A small contrastive image-text model, trained from scratch: encoder widths [96, 192, 384], text encoder activation geglu.
Rows from block 10 of the image encoder of a small contrastive image-text model, named by matrix and row number. Rows with one number belong to one channel. Each number is 50 + 10 x the weight over its row's rms, rounded and kept within 0 to 99. All counts start at 0. After the name is the row's rms in percent of the matrix's.
Before each channel's rows are labels from the 100 images, of 14848, where the channel reaches its highest value: "colour at peak" is the nearest of a few named colours to the mean colour under the peak. Only what is clearly more common there than usual is listed. The data: made-up ball-and-stick molecule models.
# r30: branch 2 reduce pointwise conv (encoder.blocks.10.r3.0.weight, 96x384x1x1), inputs 77-153
# b30: branch 2 3x3 conv (encoder.blocks.10.b3.0.weight, 144x96x3x3, transposed, each kernel summed), outputs 72-143

colour at peak: brown; purple
r30.20 106:46 45 59 41 63 61 45 45 51 37 42 34 50 55 53 57 56 58 67 44 50 59 48 48 32 52 46 45 53 39 51 51 42 45 46 45 60 48 46 41 49 47 48 63 43 56 42 67 33 48 41 50 56 50 34 39 63 46 41 44 41 48 41 49 37 50 41 45 58 52 50 81 55 56 48 52 46
b30.20 114:45 34 44 56 37 35 49 31 49 37 40 55 41 50 48 48 47 47 44 55 43 23 56 43 38 45 52 48 53 56 47 48 54 46 46 41 54 41 46 30 57 48 38 56 52 38 49 33 22 45 23 39 41 44 40 50 50 43 50 39 44 49 43 58 32 35 40 42 47 42 33 74

colour at peak: brown; grey
r30.12 108:55 72 47 50 44 49 26 48 59 59 42 43 42 48 53 43 43 38 44 54 58 54 53 54 45 44 31 55 48 42 48 54 46 53 44 30 49 32 39 51 50 42 47 29 46 47 55 33 29 45 45 55 64 40 41 52 56 52 39 46 45 49 38 44 50 47 44 44 51 40 54 66 33 43 46 62 45
b30.12 095:59 46 44 60 46 58 64 62 54 57 35 48 39 47 41 41 49 56 52 49 43 54 40 45 58 50 53 54 58 53 50 41 51 56 41 56 54 43 54 54 63 40 39 41 44 50 62 73 68 52 51 41 71 57 39 44 57 65 43 66 26 48 68 27 56 31 48 45 53 30 44 63

colour at peak: grey
r30.45 103:48 46 55 48 55 40 41 91 53 50 50 82 58 58 50 61 64 37 31 57 46 40 40 44 45 53 58 47 45 47 40 46 48 59 42 57 42 48 50 40 48 49 51 45 62 42 52 55 41 50 50 49 62 46 54 49 68 47 49 60 45 53 53 60 58 54 48 61 50 51 50 50 62 53 53 49 38
b30.45 136:40 43 43 33 37 55 51 44 50 48 38 45 42 55 56 53 55 42 40 30 42 40 52 41 47 52 46 32 42 47 34 48 61 36 54 37 57 52 38 38 53 37 43 61 44 49 38 45 27 52 31 38 46 43 55 45 58 52 41 42 46 32 46 54 41 42 41 55 52 34 48 38

colour at peak: green
r30.13 105:54 43 45 48 63 58 58 73 54 46 63 84 53 35 53 64 64 32 60 41 50 60 53 43 43 48 54 52 55 48 48 54 51 48 52 53 72 47 51 50 37 47 47 83 41 48 64 44 49 39 47 53 44 44 43 59 42 56 49 47 52 46 46 41 41 46 51 46 42 42 44 61 50 63 44 65 52
b30.13 114:45 54 59 37 62 32 47 61 37 43 52 45 56 57 55 49 52 52 50 36 49 55 47 35 40 58 53 58 43 50 54 50 36 40 47 44 47 48 41 45 38 43 41 44 78 43 46 43 34 53 35 26 41 39 66 56 43 58 50 37 55 46 56 50 45 57 51 35 46 42 65 38

colour at peak: grey
r30.55 106:54 59 45 50 28 62 47 76 51 40 40 78 58 61 50 60 66 43 69 49 56 48 46 44 52 51 60 51 54 39 40 46 58 58 52 60 41 46 53 49 56 50 49 61 42 44 48 42 49 62 50 54 56 57 60 60 56 59 54 54 53 51 42 42 45 50 43 50 51 56 52 36 38 50 48 64 65
b30.55 137:52 52 40 49 51 55 47 47 60 33 31 44 55 43 49 47 42 53 51 58 41 46 47 41 49 60 51 43 46 53 46 56 47 40 37 48 55 33 50 45 36 64 45 39 72 47 39 53 44 32 26 49 51 37 64 42 51 53 46 30 46 46 37 53 53 49 52 59 46 37 51 32

colour at peak: green
r30.35 104:46 44 50 49 52 65 48 57 42 31 68 31 49 57 49 60 57 44 57 60 49 56 39 39 41 47 44 77 55 49 52 47 49 51 91 44 68 47 52 42 42 52 50 50 45 64 56 42 42 65 49 51 44 44 49 54 53 64 62 44 54 42 56 41 40 42 58 57 48 46 40 53 42 72 52 56 65
b30.35 087:41 60 44 58 49 44 44 48 46 45 38 50 35 46 49 59 54 52 45 43 40 63 34 46 76 48 45 38 59 43 33 38 53 41 65 62 64 58 49 33 44 67 51 47 51 46 43 46 41 37 47 53 57 66 49 51 40 46 59 41 53 31 53 37 43 47 61 48 24 36 51 42

colour at peak: brown
r30.26 104:51 42 59 45 63 61 56 48 53 47 44 38 58 58 47 64 59 61 79 63 49 64 48 47 48 45 38 60 50 50 42 46 45 41 68 60 50 48 47 40 42 39 42 46 45 42 57 53 54 45 45 51 43 48 41 63 75 49 49 48 45 46 40 48 40 45 43 62 39 46 53 63 48 57 47 54 59
b30.26 107:44 51 55 60 46 56 44 49 39 41 57 56 48 47 46 42 52 49 39 72 27 51 36 51 40 60 53 49 53 56 49 47 43 51 66 40 55 73 49 42 32 57 54 25 45 44 63 40 60 55 40 63 55 47 48 39 34 52 56 44 44 49 57 38 47 28 40 49 47 53 37 52

colour at peak: black
r30.77 081:49 41 43 47 55 49 55 53 38 49 46 49 55 45 58 39 51 47 51 48 53 58 45 65 44 55 34 56 43 56 49 47 36 39 44 38 47 52 64 47 47 41 39 63 44 45 50 49 57 46 37 52 52 52 63 37 32 32 36 46 54 59 65 45 53 41 45 31 36 45 39 58 32 60 45 48 51
b30.77 071:56 50 65 54 53 47 68 35 39 42 60 73 62 51 50 65 61 60 75 63 43 47 48 41 56 48 44 55 61 46 63 49 71 54 58 51 63 66 46 45 60 52 73 66 66 56 60 53 72 60 44 50 68 64 53 54 31 53 49 54 49 57 62 64 41 29 51 53 65 57 56 47

colour at peak: brown; grey
r30.58 108:74 63 51 70 57 63 55 70 40 43 38 50 62 75 71 45 44 48 45 65 53 61 51 55 43 56 68 64 69 51 63 53 51 49 77 40 48 54 48 53 52 53 50 55 69 55 46 49 65 62 52 49 54 48 54 58 58 58 57 51 43 53 53 54 67 61 54 52 50 48 49 61 51 57 47 64 56
b30.58 107:43 42 44 48 47 46 53 40 36 68 47 43 42 59 44 47 61 43 59 41 37 59 52 47 56 70 33 53 58 35 63 47 56 40 53 29 56 41 54 39 57 55 51 44 51 26 56 57 57 40 25 35 42 56 52 44 66 38 53 43 54 59 40 47 40 58 52 81 56 45 60 70

colour at peak: brown
r30.37 105:57 29 38 52 38 68 47 34 49 72 43 38 50 63 54 49 68 52 47 64 52 52 46 42 42 50 65 46 58 47 41 47 57 48 59 52 52 44 47 47 51 53 53 39 50 65 47 61 56 55 51 49 46 41 51 51 39 51 53 48 52 48 42 55 46 51 53 58 50 46 58 53 65 34 49 46 57
b30.37 103:51 45 41 53 58 52 64 40 52 45 52 44 56 52 53 62 58 36 38 50 50 42 50 48 37 66 34 49 40 43 53 47 65 37 41 48 47 38 47 52 56 56 45 53 64 45 48 62 38 46 63 42 53 46 48 51 44 53 61 33 49 55 38 51 48 50 57 63 50 62 71 54

colour at peak: brown; grey
r30.92 107:43 51 54 44 59 42 53 59 47 36 51 36 42 58 52 50 74 47 52 57 46 58 44 53 36 47 47 42 52 56 49 45 40 52 59 55 75 37 42 51 45 52 44 41 40 70 53 29 60 46 46 43 55 42 45 40 66 44 54 46 37 42 40 39 50 47 55 54 49 51 52 55 54 47 48 37 41
b30.92 108:59 45 52 51 40 28 58 43 44 47 42 46 46 39 44 64 49 38 58 64 51 44 54 40 44 52 59 43 46 40 55 48 46 69 51 47 58 31 27 33 50 62 54 57 50 61 53 49 43 37 64 48 45 51 48 45 44 58 26 58 27 58 58 44 45 60 39 47 39 73 44 51

colour at peak: purple; green
r30.84 103:53 71 38 55 65 85 52 54 44 57 72 63 49 38 46 85 47 50 33 49 50 54 58 43 49 49 54 55 49 51 41 44 50 55 65 45 57 50 43 43 44 48 50 55 60 49 54 31 68 41 47 56 50 52 47 61 76 66 53 59 51 47 50 53 45 49 55 40 46 55 54 58 44 46 50 57 86
b30.84 102:50 41 62 50 43 51 46 48 44 42 56 28 60 51 49 44 38 51 62 51 44 36 37 40 25 54 39 60 64 52 50 50 50 44 64 54 43 50 55 35 50 54 51 37 48 39 49 43 53 36 43 48 52 63 51 58 45 36 56 52 53 55 44 36 35 47 44 47 39 49 61 54

colour at peak: black
r30.10 088:61 57 34 59 41 55 57 48 44 31 77 58 63 40 60 59 38 39 40 39 45 31 55 49 50 46 48 47 37 46 50 51 47 41 53 52 62 54 44 51 38 54 48 51 48 48 50 42 45 60 44 46 36 46 54 59 51 49 52 36 49 48 51 60 52 51 45 35 56 60 41 63 42 79 42 55 44
b30.10 065:55 60 68 49 59 54 60 39 57 51 58 73 59 52 46 41 60 58 47 55 36 42 62 46 49 36 42 77 58 77 57 55 58 65 43 55 50 74 50 54 60 54 62 49 47 53 58 85 47 42 42 57 41 38 55 48 46 45 66 58 36 39 49 48 54 45 50 56 48 46 55 41

colour at peak: brown
r30.21 101:56 52 55 50 49 40 67 28 46 35 47 41 58 52 54 40 64 63 78 44 44 66 50 41 53 45 49 38 47 29 39 46 50 44 67 53 64 46 42 42 48 44 47 58 62 49 36 61 26 53 41 42 50 43 39 47 66 47 50 43 43 49 46 49 54 42 44 43 50 46 47 69 36 56 45 50 55
b30.21 100:33 60 46 25 44 47 38 51 35 38 60 49 53 35 65 61 50 38 62 27 61 35 53 58 51 39 39 50 66 42 61 48 46 56 68 32 51 47 48 35 57 44 59 56 50 48 49 47 28 50 62 46 38 45 30 46 35 44 48 47 56 44 40 68 34 52 47 52 39 56 61 60

colour at peak: blue
r30.48 101:42 53 65 46 65 51 67 37 58 53 48 34 58 39 46 49 42 68 60 56 48 56 50 40 50 50 56 56 41 42 38 45 52 47 61 35 49 42 39 41 52 47 43 56 64 50 61 49 50 67 55 44 50 42 51 53 57 47 51 51 49 61 43 50 48 51 42 42 53 52 27 73 51 54 49 56 54
b30.48 106:54 34 53 65 54 58 35 38 45 39 45 53 47 38 48 55 55 46 63 52 44 30 44 41 45 47 27 43 55 42 63 55 51 50 53 44 48 38 46 41 54 46 47 57 52 33 47 44 50 49 26 39 43 35 50 54 43 59 51 47 56 48 44 54 54 44 36 43 41 49 40 74

colour at peak: brown; grey
r30.31 112:43 52 60 43 57 57 57 63 47 40 41 44 66 58 41 56 35 48 54 31 52 49 45 42 65 56 33 46 30 33 35 37 37 41 51 41 38 50 54 56 55 39 48 57 70 44 48 53 33 54 47 52 47 37 56 49 51 59 39 51 41 71 43 64 71 51 36 52 50 47 57 53 41 45 46 56 57
b30.31 107:37 43 43 31 44 36 30 54 35 54 52 50 42 62 38 65 55 58 58 33 33 42 50 50 60 46 48 58 57 26 55 42 34 42 40 53 22 59 54 68 51 50 39 56 57 50 55 54 61 40 56 51 34 43 48 58 53 54 58 43 43 50 44 55 59 47 70 36 47 38 45 52

colour at peak: brown
r30.91 111:49 49 28 57 70 49 63 43 54 70 33 46 53 30 47 57 44 35 49 39 54 43 45 46 43 48 82 64 30 43 53 41 43 50 40 53 55 42 40 55 48 48 49 54 51 56 44 39 41 65 48 44 47 39 50 56 44 66 65 42 50 46 38 52 46 48 51 60 47 56 60 60 59 65 46 54 42
b30.91 116:60 31 50 50 26 59 44 62 54 45 54 53 48 57 44 42 55 49 40 55 51 63 48 48 47 52 50 35 37 40 67 53 53 43 40 51 58 45 49 52 51 34 55 57 44 52 34 48 43 63 46 43 50 54 37 45 44 44 64 58 50 36 43 39 40 23 33 47 49 20 72 63

colour at peak: green
r30.89 103:49 53 50 49 60 38 58 40 51 42 46 66 48 48 42 57 34 44 46 57 47 64 48 51 38 51 54 48 53 51 46 43 53 45 85 45 69 54 46 51 56 46 48 63 53 48 37 60 40 41 53 47 49 52 50 52 73 49 53 44 45 43 46 42 48 49 52 34 46 42 58 68 39 64 52 32 57
b30.89 098:54 38 55 35 26 51 32 45 35 41 37 59 40 63 70 47 21 41 61 37 75 44 62 37 38 41 39 42 48 64 53 55 55 44 51 45 40 59 38 48 44 49 51 53 50 28 46 41 42 42 36 40 34 51 50 50 42 51 49 55 60 48 44 50 64 63 41 64 38 54 48 41

colour at peak: grey
r30.73 101:53 47 44 56 46 41 29 52 60 49 44 47 53 69 47 74 51 44 72 54 48 59 46 50 46 51 42 54 53 50 53 48 37 61 75 54 68 43 42 46 51 42 48 50 35 61 53 41 42 53 55 52 59 41 48 66 65 54 42 55 43 42 36 40 49 52 41 44 44 49 53 48 45 78 49 54 50
b30.73 101:54 35 54 40 65 52 44 67 48 50 52 40 39 44 45 54 54 49 58 38 38 43 43 41 42 60 29 50 51 55 53 62 58 36 69 52 46 41 57 50 42 54 56 54 59 26 46 48 44 49 47 36 36 60 74 61 67 43 49 60 31 55 60 51 48 68 55 35 34 71 57 35

colour at peak: brown
r30.53 114:45 64 43 41 60 38 39 52 51 47 52 13 52 48 44 57 56 43 53 54 48 49 44 53 43 50 78 66 58 43 46 50 63 54 61 70 42 56 55 49 54 62 50 33 47 43 33 46 32 68 48 44 42 49 43 71 69 66 66 45 47 51 44 49 37 45 57 83 49 43 67 51 71 71 49 56 55
b30.53 115:48 40 58 70 62 58 45 48 52 65 60 60 48 54 29 48 36 50 57 43 50 25 52 32 41 55 45 47 57 64 50 53 62 58 45 37 59 50 50 51 43 54 43 27 49 70 44 33 37 54 38 45 68 56 43 32 37 35 52 38 66 39 34 33 47 42 43 39 50 36 43 70

colour at peak: grey; brown
r30.59 105:48 32 44 47 52 45 51 79 63 64 64 53 65 64 54 54 54 55 60 40 51 58 40 50 53 42 30 32 47 49 48 48 51 45 76 46 75 42 44 62 59 51 50 56 62 59 44 55 38 40 40 52 48 45 47 42 40 52 41 54 43 52 47 45 54 47 46 50 48 47 62 48 46 64 44 51 46
b30.59 100:47 43 53 67 54 65 53 46 45 44 36 48 49 29 47 35 44 51 56 52 48 39 37 44 53 49 48 54 51 43 48 56 59 65 53 47 57 44 34 39 59 53 73 63 50 43 58 38 36 41 45 60 40 35 43 50 46 44 46 26 49 51 48 48 43 47 46 33 55 47 42 63

colour at peak: grey; green
r30.71 100:45 53 37 47 40 58 49 74 34 56 56 88 45 67 40 38 56 34 45 40 47 46 47 47 42 53 59 49 65 42 44 42 50 57 53 41 48 49 46 48 53 50 56 69 50 53 51 52 60 56 48 50 51 55 50 64 61 51 50 55 50 55 45 47 61 40 49 57 50 50 47 47 50 55 44 44 57
b30.71 115:46 52 35 45 50 52 56 49 45 46 51 41 43 39 60 55 42 49 50 43 49 50 40 66 57 37 50 50 29 37 47 46 46 61 34 38 60 46 49 62 48 53 55 51 58 31 52 39 56 51 48 47 40 42 66 44 43 45 43 38 50 46 52 49 42 45 47 38 52 47 44 26

colour at peak: grey
r30.23 089:49 64 52 40 67 48 53 75 50 54 36 70 49 31 39 61 64 35 62 42 46 48 58 51 59 59 52 49 34 52 41 53 53 42 53 42 57 50 47 53 41 49 48 47 49 62 43 48 69 57 43 48 43 59 36 40 25 49 44 47 46 50 52 52 50 43 56 44 39 54 58 61 49 47 45 53 48
b30.23 100:38 37 50 60 50 41 48 40 43 49 31 53 52 55 38 57 37 57 44 49 35 30 42 45 39 57 54 48 52 39 40 53 55 50 44 47 57 49 35 66 39 37 42 47 44 51 36 34 27 39 46 55 50 39 57 54 56 46 47 29 57 56 53 38 57 42 33 40 32 67 65 46

colour at peak: grey
r30.1 104:44 48 61 44 56 66 75 66 45 62 46 79 55 42 47 65 61 63 53 53 47 47 45 37 41 41 44 61 52 41 35 46 51 44 38 64 51 48 39 35 51 67 45 59 48 42 43 54 38 52 51 48 44 51 44 41 42 42 63 49 55 44 50 46 42 45 57 67 48 58 41 40 62 37 45 49 38
b30.1 114:21 36 42 40 61 58 73 61 56 51 37 40 38 39 42 48 48 41 38 34 60 52 40 44 68 42 50 61 49 24 46 54 39 53 50 45 52 49 39 56 45 24 54 50 33 40 46 43 32 33 47 26 48 70 43 45 38 56 37 34 45 54 42 41 42 32 52 44 48 43 55 44

colour at peak: brown
r30.39 098:53 48 24 42 36 44 89 61 56 38 36 65 61 50 49 55 71 51 34 52 49 59 41 55 44 49 51 73 53 36 41 50 54 39 50 66 39 47 38 48 44 66 54 61 40 37 55 39 50 70 47 48 46 39 42 65 61 66 60 47 49 49 47 44 41 44 63 81 57 51 74 65 71 66 47 64 59
b30.39 093:47 23 62 37 38 57 51 56 53 49 34 35 42 39 46 66 39 41 54 50 47 30 49 41 54 63 51 50 57 48 50 37 56 49 42 51 60 58 42 42 39 58 60 47 44 59 42 59 40 56 37 39 47 53 57 46 59 35 50 47 65 50 43 32 58 35 46 59 60 48 48 42

colour at peak: brown; grey
r30.2 113:47 42 41 51 63 45 48 39 59 60 58 65 22 41 53 60 50 40 37 64 49 50 48 56 70 44 55 48 54 49 41 47 43 47 72 39 39 44 60 65 55 43 48 52 52 32 48 51 37 49 43 54 43 39 46 66 75 60 41 42 51 65 41 51 74 51 48 47 53 44 56 64 38 85 41 65 60
b30.2 107:48 60 27 36 54 46 46 56 64 38 34 47 49 56 45 68 60 58 41 39 37 52 46 53 63 45 34 42 56 45 59 33 43 52 45 51 47 39 57 35 52 54 46 50 45 42 46 46 36 50 53 40 55 45 44 24 35 22 55 36 56 34 47 46 30 31 48 64 35 42 54 37